From a checkpoint of a small class-conditioned image diffusion model: activation relu.
Rows from block 3 of a small class-conditioned image diffusion model, named by matrix and row number. Rows with one number within an expert belong to one neuron, the router's apart. Each number is 50 + 10 x the weight over its row's rms, rounded and kept within 0 to 99. All counts start at 0.
After each expert's rows are labels from the 100 images, of 14976 (inputs lightly noised), where the router gives the expert most weight on average: "top examples" is what is common among them. Only what is clearly more common there than usual is listed. The data: rendered made-up planets.
# router: router (model.blocks.3.mlp.router.weight, 32x256, trained with AdamW), inputs 208-255
# up: expert up (model.blocks.3.mlp.up, 32x64x256), inputs 208-255
# down: expert down (model.blocks.3.mlp.down, 32x256x64, transposed), outputs 208-255

# expert 6
router.6:38 71 52 64 34 44 33 48 48 57 52 58 47 32 64 43 47 48 63 61 60 47 53 68 52 56 50 51 49 53 69 45 45 52 48 52 24 52 42 49 35 40 47 42 82 50 61 59
up.0:56 62 40 57 38 38 54 47 50 45 49 51 40 26 51 50 46 54 54 41 57 53 55 55 20 50 48 47 66 62 53 52 53 40 53 56 44 53 48 41 32 57 52 59 40 56 47 52
down.0:50 45 44 54 33 47 48 43 49 26 52 57 44 99 52 49 54 53 48 54 49 49 50 43 15 61 50 46 37 46 41 41 47 69 58 59 47 56 48 52 48 54 43 60 42 40 52 42
up.1:50 59 44 43 52 49 48 54 63 47 48 50 43 82 45 51 44 32 42 47 42 58 51 40 41 50 53 71 59 62 62 40 43 45 45 58 54 31 43 44 50 48 59 58 39 55 22 56
down.1:62 50 40 53 42 50 41 47 33 51 58 45 51 61 76 41 62 53 48 50 62 46 40 48 51 52 49 40 47 54 53 58 43 54 28 63 58 50 63 55 51 47 48 52 39 60 49 49
up.2:49 53 59 64 50 54 36 52 59 44 44 52 57 34 31 53 52 57 42 46 53 55 63 42 38 46 63 41 43 42 59 51 41 56 41 53 51 64 48 56 59 42 48 45 71 33 37 55
down.2:63 50 56 46 58 38 50 49 43 34 48 48 54 51 48 43 46 56 40 49 44 36 57 63 76 58 49 59 45 64 45 49 61 43 66 52 51 33 55 57 51 47 52 40 53 43 56 59
up.3:44 35 55 43 50 42 34 61 64 51 54 49 40 48 48 51 51 38 55 57 49 61 57 46 37 38 44 66 28 53 51 65 32 51 44 52 51 50 52 54 48 42 52 49 46 43 37 43
down.3:60 54 49 67 35 45 53 50 43 45 52 52 48 62 40 51 50 47 33 56 52 43 49 56 21 57 64 67 36 47 62 44 47 53 40 74 37 43 64 55 47 47 37 43 44 49 46 44
up.4:60 48 50 54 44 48 39 50 51 53 54 49 47 69 56 50 50 55 45 57 49 50 48 49 43 50 46 63 33 52 48 55 62 55 56 52 38 46 53 53 49 50 52 45 55 47 32 48
down.4:45 41 50 48 50 42 56 55 20 49 44 50 45 55 61 48 50 60 49 52 48 50 54 48 58 46 49 83 46 55 54 47 41 33 48 61 55 45 55 54 44 56 48 36 55 43 44 50
up.5:48 63 37 37 46 48 53 46 49 31 53 49 45 48 45 64 45 46 44 49 61 58 40 50 52 51 48 71 41 50 43 49 54 67 39 62 57 44 47 58 36 62 52 54 64 58 47 36
down.5:53 54 42 44 51 54 42 54 60 46 55 49 50 44 63 45 60 41 47 58 63 53 56 47 52 63 58 54 31 55 45 53 49 45 59 55 66 33 53 49 62 48 41 53 42 56 92 45
up.6:34 55 38 64 42 49 53 55 66 54 53 46 49 45 65 54 54 51 52 55 45 52 52 50 53 51 69 57 35 46 59 58 53 46 53 63 57 72 63 49 60 59 61 50 60 46 63 61
down.6:45 68 44 45 55 56 49 62 42 44 56 56 50 59 45 46 62 61 43 42 55 48 40 62 34 63 49 62 39 44 59 51 42 36 44 54 43 48 50 55 51 60 47 56 45 47 35 61
top examples: crescent; glowing rim

# expert 17
router.17:52 33 58 46 48 56 63 43 44 54 51 51 56 63 58 38 48 55 42 48 54 44 44 49 61 54 37 51 35 45 47 57 63 63 59 37 52 63 64 43 41 51 45 39 45 70 48 43
up.0:47 49 45 53 51 51 39 53 61 57 51 46 43 52 57 50 48 50 47 64 54 50 53 43 66 54 42 57 59 44 32 57 23 28 41 57 55 57 54 43 54 41 45 45 47 56 50 51
down.0:41 52 50 49 50 58 57 42 53 54 48 61 56 10 62 50 58 49 48 51 51 50 63 48 37 44 34 51 49 53 27 53 51 28 54 48 41 54 46 46 57 47 49 43 43 36 48 49
up.1:38 48 52 62 50 44 38 54 53 54 49 57 45 21 37 47 50 58 49 52 53 45 43 51 70 48 54 63 38 59 57 62 40 36 57 57 36 54 54 48 45 54 55 45 61 51 42 52
down.1:36 55 64 47 47 52 55 50 56 45 49 54 43 28 34 47 41 55 50 45 53 51 42 52 63 50 47 62 48 48 76 56 57 44 82 52 53 62 49 54 51 43 50 49 40 52 27 53
up.2:43 41 39 59 44 41 52 40 45 53 59 49 54 36 52 43 52 34 56 51 51 49 60 67 54 59 44 53 38 52 36 43 49 66 69 41 54 36 52 53 45 50 32 65 51 45 38 53
down.2:48 65 63 58 61 46 60 62 38 50 36 42 45 55 29 40 53 49 45 55 49 48 56 54 76 64 63 47 68 45 67 49 30 53 55 71 63 43 60 54 68 50 45 48 36 48 44 58
up.3:56 55 47 64 57 43 54 62 57 70 46 53 57 44 49 48 50 61 49 41 40 52 50 49 44 42 55 60 72 57 53 45 60 40 56 38 81 55 48 37 41 42 67 28 42 47 66 52
down.3:36 44 62 24 32 41 50 61 59 38 57 48 52 61 35 63 50 59 48 44 56 40 38 52 65 46 55 63 57 50 35 50 47 53 56 61 45 50 50 43 68 51 47 67 64 50 60 55
up.4:63 57 54 56 39 39 50 46 45 46 51 52 48 53 65 52 52 58 51 45 47 54 60 58 54 63 52 34 60 48 41 54 59 59 46 45 60 54 48 53 63 57 42 67 42 42 44 59
down.4:71 47 42 30 48 54 62 54 47 60 46 52 46 52 56 56 46 56 41 50 56 49 49 49 53 50 52 48 67 52 20 43 50 59 38 42 52 43 67 44 47 56 53 60 61 53 48 47
up.5:59 46 59 62 45 53 55 63 34 56 50 38 53 57 53 43 53 59 48 58 43 49 53 62 29 64 58 37 47 39 52 44 54 46 51 51 69 52 42 36 44 46 59 54 56 45 50 49
down.5:52 45 43 30 46 63 53 56 48 24 40 57 51 39 49 63 58 39 49 32 39 58 55 42 69 49 43 54 50 49 47 42 51 48 59 47 53 57 85 52 61 47 32 64 45 55 43 56
up.6:59 44 53 49 53 46 55 65 55 49 47 47 48 06 61 38 44 58 50 48 48 50 44 51 56 52 52 39 51 58 45 45 58 58 56 50 59 45 49 52 39 52 52 49 49 39 47 46
down.6:37 40 54 61 51 53 50 55 67 33 32 56 62 92 64 43 46 43 53 54 59 46 50 50 31 63 38 33 34 51 50 56 44 39 58 47 66 47 67 52 50 41 47 41 54 37 41 54
top examples: rings; moons: three

# expert 19
router.19:42 56 46 48 49 47 41 54 31 47 66 42 61 58 54 44 48 40 56 55 49 51 55 53 36 66 54 49 37 42 38 52 32 34 22 40 56 63 45 47 36 46 45 50 37 53 55 55
up.0:50 38 39 53 50 43 52 43 50 52 47 52 51 62 59 51 58 41 50 56 48 48 53 55 44 55 56 61 40 55 53 55 51 59 55 41 41 56 44 52 54 49 43 46 51 38 40 67
down.0:58 53 57 46 57 44 45 56 55 50 34 53 45 53 43 48 55 49 43 45 38 53 58 44 51 56 64 64 58 51 60 50 58 48 42 70 44 36 56 50 44 36 37 57 51 64 34 50
up.1:51 47 37 75 55 65 52 49 44 44 55 43 43 51 60 51 48 50 52 46 60 53 38 46 52 57 56 35 73 50 54 43 59 43 49 43 46 49 51 30 50 48 42 57 51 47 57 61
down.1:48 40 40 61 52 32 31 53 31 49 48 46 43 39 32 52 48 33 42 51 44 39 47 62 90 44 61 66 56 53 55 47 62 53 53 62 61 55 43 54 51 49 45 48 60 61 52 40
up.2:51 39 52 54 54 51 47 32 33 59 54 53 57 22 57 56 42 54 57 53 60 55 60 48 56 55 25 56 42 42 46 47 55 51 52 27 58 60 56 49 41 64 56 52 57 41 50 41
down.2:31 43 55 45 45 69 43 42 56 57 49 48 49 66 38 47 53 36 46 55 56 52 55 45 28 59 49 42 52 42 31 61 63 38 26 38 40 52 36 52 45 41 56 46 55 71 59 41
up.3:48 45 40 35 50 45 59 52 46 54 47 44 51 39 39 41 57 44 42 32 51 55 39 60 51 56 38 63 37 32 54 46 52 58 25 56 46 60 53 49 34 41 37 46 57 58 49 47
down.3:55 53 48 31 49 35 22 54 61 59 34 49 53 26 42 58 58 51 45 44 39 51 48 52 46 46 63 67 38 52 57 48 57 53 45 52 34 60 45 47 45 59 51 61 44 70 36 62
up.4:56 41 38 47 58 67 53 40 57 52 50 56 58 37 53 51 49 31 64 48 62 50 52 44 41 55 45 77 33 46 61 37 61 44 50 47 58 55 56 51 55 58 45 50 54 53 56 48
down.4:33 48 31 62 39 43 58 57 52 47 47 59 56 70 61 42 57 53 65 46 60 54 52 55 66 26 49 60 53 44 64 50 53 44 73 47 43 45 55 46 45 52 54 34 50 41 48 35
up.5:63 56 39 51 39 50 46 46 41 42 45 48 49 69 45 48 43 53 45 54 54 39 33 43 44 61 47 59 37 56 52 43 45 39 51 65 38 55 42 45 40 47 45 59 61 51 53 41
down.5:40 50 74 46 49 51 48 40 47 45 54 58 41 57 53 52 40 46 54 50 48 61 34 53 49 60 65 58 42 46 62 57 51 48 58 53 51 42 67 63 59 38 49 46 40 55 48 61
up.6:45 48 35 55 60 52 56 59 42 61 41 52 53 52 56 46 59 38 57 38 54 71 46 36 36 56 59 55 50 64 33 41 60 49 38 44 55 71 63 43 52 54 54 60 44 49 80 52
down.6:47 48 48 48 44 48 41 50 40 50 49 49 51 54 56 42 41 42 62 55 59 54 46 47 43 47 52 47 51 60 57 61 64 47 48 43 44 45 44 55 58 56 53 30 63 42 56 43
top examples: glowing rim; lava world; desert world

# expert 31
router.31:35 68 44 43 49 33 58 56 64 51 50 52 43 57 58 58 43 50 51 59 57 40 45 70 56 55 61 40 43 52 69 37 24 38 36 56 40 57 35 58 52 44 54 48 68 48 37 56
up.0:66 29 46 59 53 53 42 62 45 47 39 60 30 53 47 61 48 38 60 49 56 38 43 50 68 45 40 46 52 51 53 48 69 46 52 44 50 62 52 61 42 53 58 56 42 37 64 33
down.0:49 57 42 58 40 25 42 59 49 53 40 56 43 35 50 59 42 56 61 39 69 52 44 56 49 65 53 61 54 45 50 57 54 39 33 31 52 45 47 56 55 58 51 51 64 58 59 55
up.1:34 55 59 55 60 58 46 51 53 56 44 54 59 82 58 50 42 43 55 50 42 56 58 59 40 52 46 68 58 61 54 47 63 45 63 45 44 36 51 48 54 61 55 44 40 55 38 52
down.1:54 49 43 62 53 45 53 48 56 57 56 48 50 34 49 41 55 45 60 59 53 56 59 45 44 41 47 77 54 65 26 48 40 75 56 40 74 54 59 50 66 39 44 42 52 43 44 45
up.2:58 36 48 40 48 57 45 49 47 53 59 49 52 61 51 36 58 46 43 50 51 44 44 39 61 58 50 47 62 43 42 35 58 34 29 44 51 51 56 60 58 48 57 47 67 57 43 59
down.2:43 51 47 42 51 44 55 53 40 36 53 43 49 39 74 38 47 57 37 54 48 60 51 55 51 43 52 45 32 55 42 47 37 34 69 30 57 47 43 48 50 44 47 42 56 48 56 38
up.3:46 59 52 40 39 55 63 38 62 49 38 65 47 71 73 56 45 57 57 39 61 54 66 65 57 50 48 42 62 48 61 57 49 48 65 56 55 56 62 58 56 54 46 51 66 78 33 57
down.3:41 42 45 65 37 42 66 70 48 38 48 44 52 48 57 55 58 36 46 60 60 45 54 59 57 59 54 29 64 71 53 45 52 42 60 64 49 58 35 49 49 56 37 73 56 45 53 42
up.4:45 52 46 42 44 47 54 46 58 46 49 38 54 93 47 48 51 37 34 37 56 50 39 52 49 52 55 53 63 51 45 55 48 53 50 60 53 54 37 56 57 47 49 46 58 61 46 43
down.4:46 47 48 47 45 60 51 54 54 51 48 68 52 10 65 47 42 56 58 58 46 60 53 47 31 48 44 55 58 56 59 64 51 37 64 61 43 32 41 57 47 49 63 34 50 53 41 59
up.5:52 49 46 58 51 62 58 47 48 37 71 64 57 51 42 53 49 43 48 45 42 40 58 51 44 58 39 46 46 46 51 53 58 37 46 51 54 57 46 54 58 54 50 52 49 50 56 53
down.5:43 57 46 60 70 47 55 53 68 37 50 49 50 42 21 27 40 57 51 41 44 48 60 55 51 46 62 30 29 61 39 37 45 37 41 48 48 43 50 54 44 59 38 54 40 54 55 50
up.6:47 47 44 35 49 71 57 64 53 45 60 56 63 39 55 56 48 37 40 45 55 53 53 36 57 57 41 54 43 56 72 44 68 47 46 51 44 61 59 59 51 61 40 51 51 76 35 37
down.6:49 49 43 41 51 45 59 49 46 52 51 50 52 62 46 42 50 56 26 46 43 50 40 57 53 50 65 54 52 61 28 55 50 50 47 49 43 42 54 48 41 53 59 49 39 27 32 54
top examples: rings; cloud-covered world

# expert 23
router.23:60 60 46 30 48 58 44 56 65 44 45 46 48 41 45 48 38 38 54 40 36 53 52 43 14 51 58 51 64 68 60 42 55 46 60 56 61 31 46 60 49 47 52 46 40 51 59 40
up.0:52 38 51 41 46 40 50 49 55 25 48 44 52 32 48 49 49 53 45 43 66 54 46 51 57 47 56 56 52 57 49 42 56 50 54 62 49 39 46 53 36 53 52 53 54 47 47 39
down.0:63 68 56 53 44 46 52 68 62 41 51 53 42 78 42 52 37 55 50 53 56 37 53 52 61 50 47 50 39 51 59 50 65 52 62 37 42 54 49 40 60 64 51 51 46 44 61 61
up.1:43 39 49 52 53 44 57 53 53 54 42 56 41 40 38 45 47 51 60 47 47 48 44 50 67 38 46 44 54 59 43 54 46 57 33 44 42 55 42 53 43 50 57 46 54 43 68 62
down.1:54 40 54 52 44 57 64 46 45 57 48 38 47 75 60 41 48 43 40 60 54 46 25 61 55 32 60 54 59 46 60 50 52 71 20 42 79 38 47 54 52 55 44 58 43 49 75 50
up.2:48 55 42 43 64 54 46 53 44 48 46 49 59 32 47 47 56 57 55 49 44 49 51 47 50 53 46 29 55 54 50 46 77 49 66 49 58 41 52 49 44 62 46 55 46 56 64 46
down.2:37 38 44 51 57 43 52 53 51 66 51 52 47 58 54 54 48 55 53 44 41 50 61 46 51 62 52 48 44 53 61 48 70 51 44 61 47 50 36 40 52 56 57 55 49 41 60 45
up.3:46 50 62 46 62 63 49 40 47 47 60 42 55 53 35 51 47 60 43 59 45 48 52 37 49 59 51 56 38 41 42 41 37 51 37 54 42 40 44 50 50 41 40 50 42 50 44 55
down.3:30 59 35 46 55 61 44 54 52 42 29 50 59 58 43 44 54 60 61 51 67 46 38 43 51 77 26 49 44 39 31 34 54 23 38 48 38 59 37 42 47 56 26 61 38 74 57 52
up.4:48 38 60 67 47 45 53 54 53 57 43 44 48 31 50 51 40 56 48 32 49 44 56 58 40 61 47 52 44 40 42 49 33 59 51 54 60 42 52 51 59 40 36 43 51 39 56 69
down.4:46 54 48 47 41 55 45 53 60 61 41 59 59 41 57 49 43 49 44 59 78 58 33 47 55 48 25 67 51 41 39 43 55 28 60 44 55 45 44 45 51 48 59 62 31 46 53 49
up.5:37 50 40 50 41 42 53 57 53 48 53 54 51 33 40 51 49 55 50 50 47 59 36 54 23 43 49 37 52 61 27 52 56 72 42 47 34 68 54 44 45 52 44 42 33 54 35 48
down.5:38 43 45 63 41 50 60 62 42 41 49 57 52 52 82 57 52 47 38 53 47 44 51 41 58 68 50 34 59 55 55 47 57 45 45 68 43 46 53 53 59 51 63 45 40 47 23 42
up.6:53 50 47 39 53 69 53 51 51 51 47 53 55 36 39 51 50 22 51 49 44 57 46 42 49 47 51 57 32 47 52 53 42 51 34 49 55 53 45 61 46 46 64 48 72 47 67 34
down.6:43 42 59 58 63 46 39 52 53 54 47 38 44 66 44 58 47 53 45 49 51 44 49 54 57 54 50 60 34 61 64 46 35 42 30 71 42 51 64 41 43 39 40 42 43 68 41 51
top examples: rings; crescent

# expert 26
router.26:40 43 39 52 61 60 60 58 63 54 42 53 65 47 42 56 59 51 52 39 48 49 50 38 53 48 33 37 54 44 52 44 24 50 44 49 37 58 50 52 69 47 51 50 38 52 32 59
up.0:48 56 35 57 53 47 62 43 52 40 45 62 61 54 44 41 59 33 47 59 65 47 57 38 59 50 55 70 44 46 67 57 41 47 45 44 41 52 51 71 44 50 42 42 52 43 65 46
down.0:61 49 65 55 67 50 56 46 70 42 57 53 51 45 52 61 39 36 49 68 45 38 61 54 47 33 62 60 36 52 56 66 58 51 43 53 42 43 52 59 39 39 55 37 52 48 57 43
up.1:51 42 41 50 46 45 58 72 65 29 26 51 64 60 55 48 49 50 58 40 55 43 43 44 63 48 52 43 46 56 51 45 36 42 58 61 73 42 54 45 53 51 57 38 44 52 61 44
down.1:45 42 61 52 51 54 57 70 48 45 35 52 40 51 44 51 38 56 47 46 63 40 53 43 56 47 47 46 53 50 53 38 48 40 54 49 41 62 45 50 59 45 44 34 58 51 53 34
up.2:45 40 25 56 49 64 33 57 63 51 62 55 58 39 46 52 55 40 57 38 61 51 41 37 63 56 39 34 41 56 44 52 57 49 55 56 43 53 52 56 58 35 44 49 50 66 52 54
down.2:48 48 55 43 67 68 45 66 26 49 47 50 47 57 54 49 36 46 48 48 39 50 37 50 57 57 37 47 45 50 40 42 53 63 42 49 44 48 57 56 47 63 33 54 57 62 52 46
up.3:65 49 41 41 42 45 52 44 61 60 41 54 40 56 46 59 46 48 59 46 54 55 42 56 38 44 47 64 48 55 58 51 72 44 41 43 53 58 27 51 52 49 63 48 56 40 55 49
down.3:50 58 62 41 31 39 41 47 50 51 53 50 55 60 39 51 54 41 43 54 44 62 39 54 54 43 60 40 49 41 48 59 49 58 46 41 55 71 47 49 56 35 61 45 36 47 61 54
up.4:51 32 62 40 49 64 57 29 58 41 38 48 40 46 54 50 42 38 43 39 67 65 52 61 57 63 53 43 54 56 55 47 47 59 41 49 56 43 65 60 49 52 58 59 65 48 51 60
down.4:43 35 39 62 43 56 56 35 41 39 63 44 51 56 61 40 73 35 56 37 38 65 66 58 51 62 66 46 60 43 51 50 52 56 42 47 48 56 44 50 61 52 54 61 57 43 44 61
up.5:45 30 42 42 42 62 56 36 53 31 45 54 50 46 36 42 52 34 46 51 67 54 58 42 64 47 56 49 50 55 67 53 52 47 43 52 36 46 57 55 51 56 53 57 51 62 45 49
down.5:35 51 49 66 54 50 54 49 39 34 65 59 52 60 36 52 50 35 58 56 37 46 61 54 45 54 59 55 58 38 47 64 68 53 47 53 63 47 45 61 41 34 51 60 46 52 39 52
up.6:35 58 42 59 64 43 55 50 44 69 52 44 49 66 38 58 45 56 57 34 53 58 54 52 61 49 57 51 65 40 57 50 41 60 41 39 42 53 47 47 39 45 46 47 37 42 20 49
down.6:41 77 41 56 57 56 44 41 39 54 51 56 55 00 33 47 37 41 58 43 52 29 59 46 37 58 57 43 74 63 55 65 62 33 50 71 54 42 49 55 54 59 36 46 35 33 38 54
top examples: lava world; full

# expert 13
router.13:45 48 60 66 56 65 24 41 38 58 51 45 46 50 71 50 57 56 39 66 44 56 60 45 51 57 64 56 46 44 30 59 33 50 50 49 41 51 46 53 57 52 53 48 39 31 42 49
up.0:38 43 41 50 49 48 50 42 51 66 54 45 44 47 52 53 54 58 40 44 64 49 54 49 61 48 40 54 34 47 62 54 19 28 27 66 54 64 52 49 55 49 40 51 54 51 40 48
down.0:37 35 60 55 40 54 47 37 60 60 67 49 45 07 55 41 47 45 44 70 38 41 66 52 56 40 54 58 52 46 50 50 48 56 46 68 37 45 52 46 56 49 54 55 46 40 44 54
up.1:70 52 50 47 56 53 46 43 35 54 56 51 58 59 61 55 42 55 46 43 54 48 43 47 32 57 48 34 44 46 38 43 46 61 50 46 54 69 58 63 53 48 51 52 36 42 35 46
down.1:55 70 70 56 60 47 54 54 62 61 37 42 57 18 70 55 42 49 62 51 40 40 52 52 38 69 56 52 37 43 37 39 48 58 48 39 50 49 48 42 55 60 47 42 48 39 31 46
up.2:44 42 46 43 52 42 42 42 50 57 67 38 49 58 47 48 50 40 34 55 65 47 45 47 49 65 49 38 46 44 56 30 56 41 27 51 46 39 37 63 57 50 49 65 63 46 52 55
down.2:40 60 49 56 53 41 50 49 45 60 19 50 45 46 53 56 41 32 58 41 38 41 46 56 42 60 50 49 47 45 70 41 48 47 37 51 50 57 65 57 56 55 56 57 43 42 58 67
up.3:66 48 48 65 54 57 47 48 43 48 50 51 52 75 36 52 46 63 56 51 63 49 36 51 25 44 49 41 38 53 36 46 58 47 37 49 52 67 49 42 37 45 57 54 45 46 83 49
down.3:38 31 52 29 62 67 54 57 59 44 58 43 50 43 55 52 58 56 40 52 38 63 50 48 48 42 48 56 35 45 17 48 44 57 54 33 56 47 58 37 56 48 44 20 52 38 49 42
up.4:43 54 50 53 54 60 45 60 47 51 57 58 53 68 31 52 53 46 43 59 57 52 54 51 56 37 38 54 51 53 50 42 74 48 38 48 46 61 42 48 38 52 53 40 46 48 36 39
down.4:42 52 52 46 49 55 56 47 61 55 53 39 55 27 25 45 56 46 62 55 49 54 40 44 26 26 39 40 32 43 17 47 55 62 39 67 50 38 52 60 54 47 47 49 54 66 30 39
up.5:45 41 48 47 50 55 51 46 52 52 54 52 47 12 47 46 43 47 53 52 62 49 53 45 39 44 40 31 49 49 41 48 50 60 42 47 45 54 51 44 40 46 43 52 51 66 55 46
down.5:40 56 47 52 42 59 49 56 41 56 56 55 48 88 59 47 51 46 55 48 48 46 34 48 38 51 54 34 55 57 37 52 45 46 39 56 49 46 54 49 42 46 65 50 40 45 69 36
up.6:50 52 55 54 41 61 43 52 49 45 46 52 57 52 35 43 52 29 51 58 55 61 48 50 59 55 47 47 57 50 61 42 47 46 30 46 53 59 42 54 53 49 64 51 55 54 58 53
down.6:63 51 58 45 38 48 49 60 38 58 48 40 45 50 68 49 55 53 62 43 46 49 34 55 40 56 39 60 60 52 57 49 51 52 68 45 46 55 33 55 38 46 42 62 49 44 49 43
top examples: moons: two

# expert 24
router.24:34 53 55 65 44 50 51 33 47 56 55 48 54 43 63 50 48 56 50 65 61 47 51 59 62 48 47 73 52 48 52 63 48 57 35 55 27 55 37 39 40 42 47 34 67 49 69 58
up.0:49 33 60 42 59 59 63 51 44 58 28 47 50 32 43 40 44 59 45 38 55 55 60 55 56 26 36 51 47 55 40 52 57 46 51 53 58 54 34 60 56 70 50 53 41 44 32 32
down.0:45 40 52 54 37 53 51 37 50 39 53 43 57 64 52 52 40 58 45 62 56 52 55 45 47 24 53 40 30 47 61 51 44 35 49 67 48 43 37 51 47 43 53 26 28 62 36 53
up.1:65 46 47 48 44 49 50 54 50 46 51 51 54 77 54 48 50 47 42 51 51 49 53 53 44 57 56 42 49 38 43 47 52 49 47 46 66 51 57 52 52 46 56 46 53 47 18 54
down.1:53 64 47 57 56 52 40 56 52 51 50 54 53 49 68 50 57 47 57 50 51 48 44 47 65 57 59 67 54 56 49 48 31 45 31 42 41 51 47 45 45 53 51 43 42 42 04 59
up.2:54 44 49 41 47 46 38 44 51 43 53 50 45 38 43 46 50 52 53 39 46 50 43 52 27 52 44 53 56 62 52 42 46 34 58 62 65 47 58 42 35 51 44 62 43 50 38 42
down.2:48 56 49 50 46 42 40 54 46 68 47 59 54 38 57 45 49 48 42 55 44 54 62 55 43 45 54 35 55 50 51 42 61 60 52 65 42 57 45 50 41 57 49 52 50 48 53 52
up.3:46 32 47 61 60 56 57 56 37 58 48 49 55 35 31 49 43 53 48 54 49 58 40 50 39 51 40 55 43 47 36 50 49 52 74 44 58 51 52 62 40 44 46 59 50 37 57 52
down.3:33 54 53 76 60 62 37 56 39 44 43 55 53 63 58 48 44 28 57 44 59 59 39 42 62 62 62 46 50 59 74 65 55 32 47 41 52 57 51 48 60 43 60 40 59 42 38 33
up.4:56 45 51 45 52 57 48 42 47 44 34 63 53 43 34 48 53 55 69 53 53 41 48 41 55 42 41 42 52 54 51 51 45 47 54 51 58 58 65 41 36 57 42 45 49 62 34 37
down.4:56 49 43 44 50 47 46 43 33 53 41 55 45 75 62 45 55 54 47 43 55 51 45 57 50 60 49 57 48 52 72 47 37 44 36 40 46 55 72 47 51 56 44 56 51 42 63 55
up.5:48 43 48 55 48 58 56 42 46 43 58 46 52 43 58 46 43 49 56 47 50 59 40 49 31 44 41 40 60 51 71 51 49 62 51 42 40 46 43 45 42 54 54 53 41 51 41 41
down.5:39 51 59 66 41 38 56 49 56 48 47 56 49 39 46 54 51 41 55 54 54 52 53 49 22 41 47 44 42 47 25 55 48 52 34 53 44 58 61 50 53 53 55 46 29 67 26 55
up.6:51 42 37 54 67 59 58 51 54 45 55 45 50 41 55 37 49 39 51 55 35 56 39 50 46 64 39 52 55 37 43 48 54 44 41 48 53 47 56 38 53 52 57 55 33 45 49 54
down.6:48 43 56 51 51 50 49 58 48 49 51 61 50 84 46 44 39 27 47 47 56 54 50 47 57 52 69 48 54 56 50 55 38 36 51 55 42 45 60 54 56 54 47 61 46 50 41 40
top examples: crescent; cracked ice world; cloud-covered world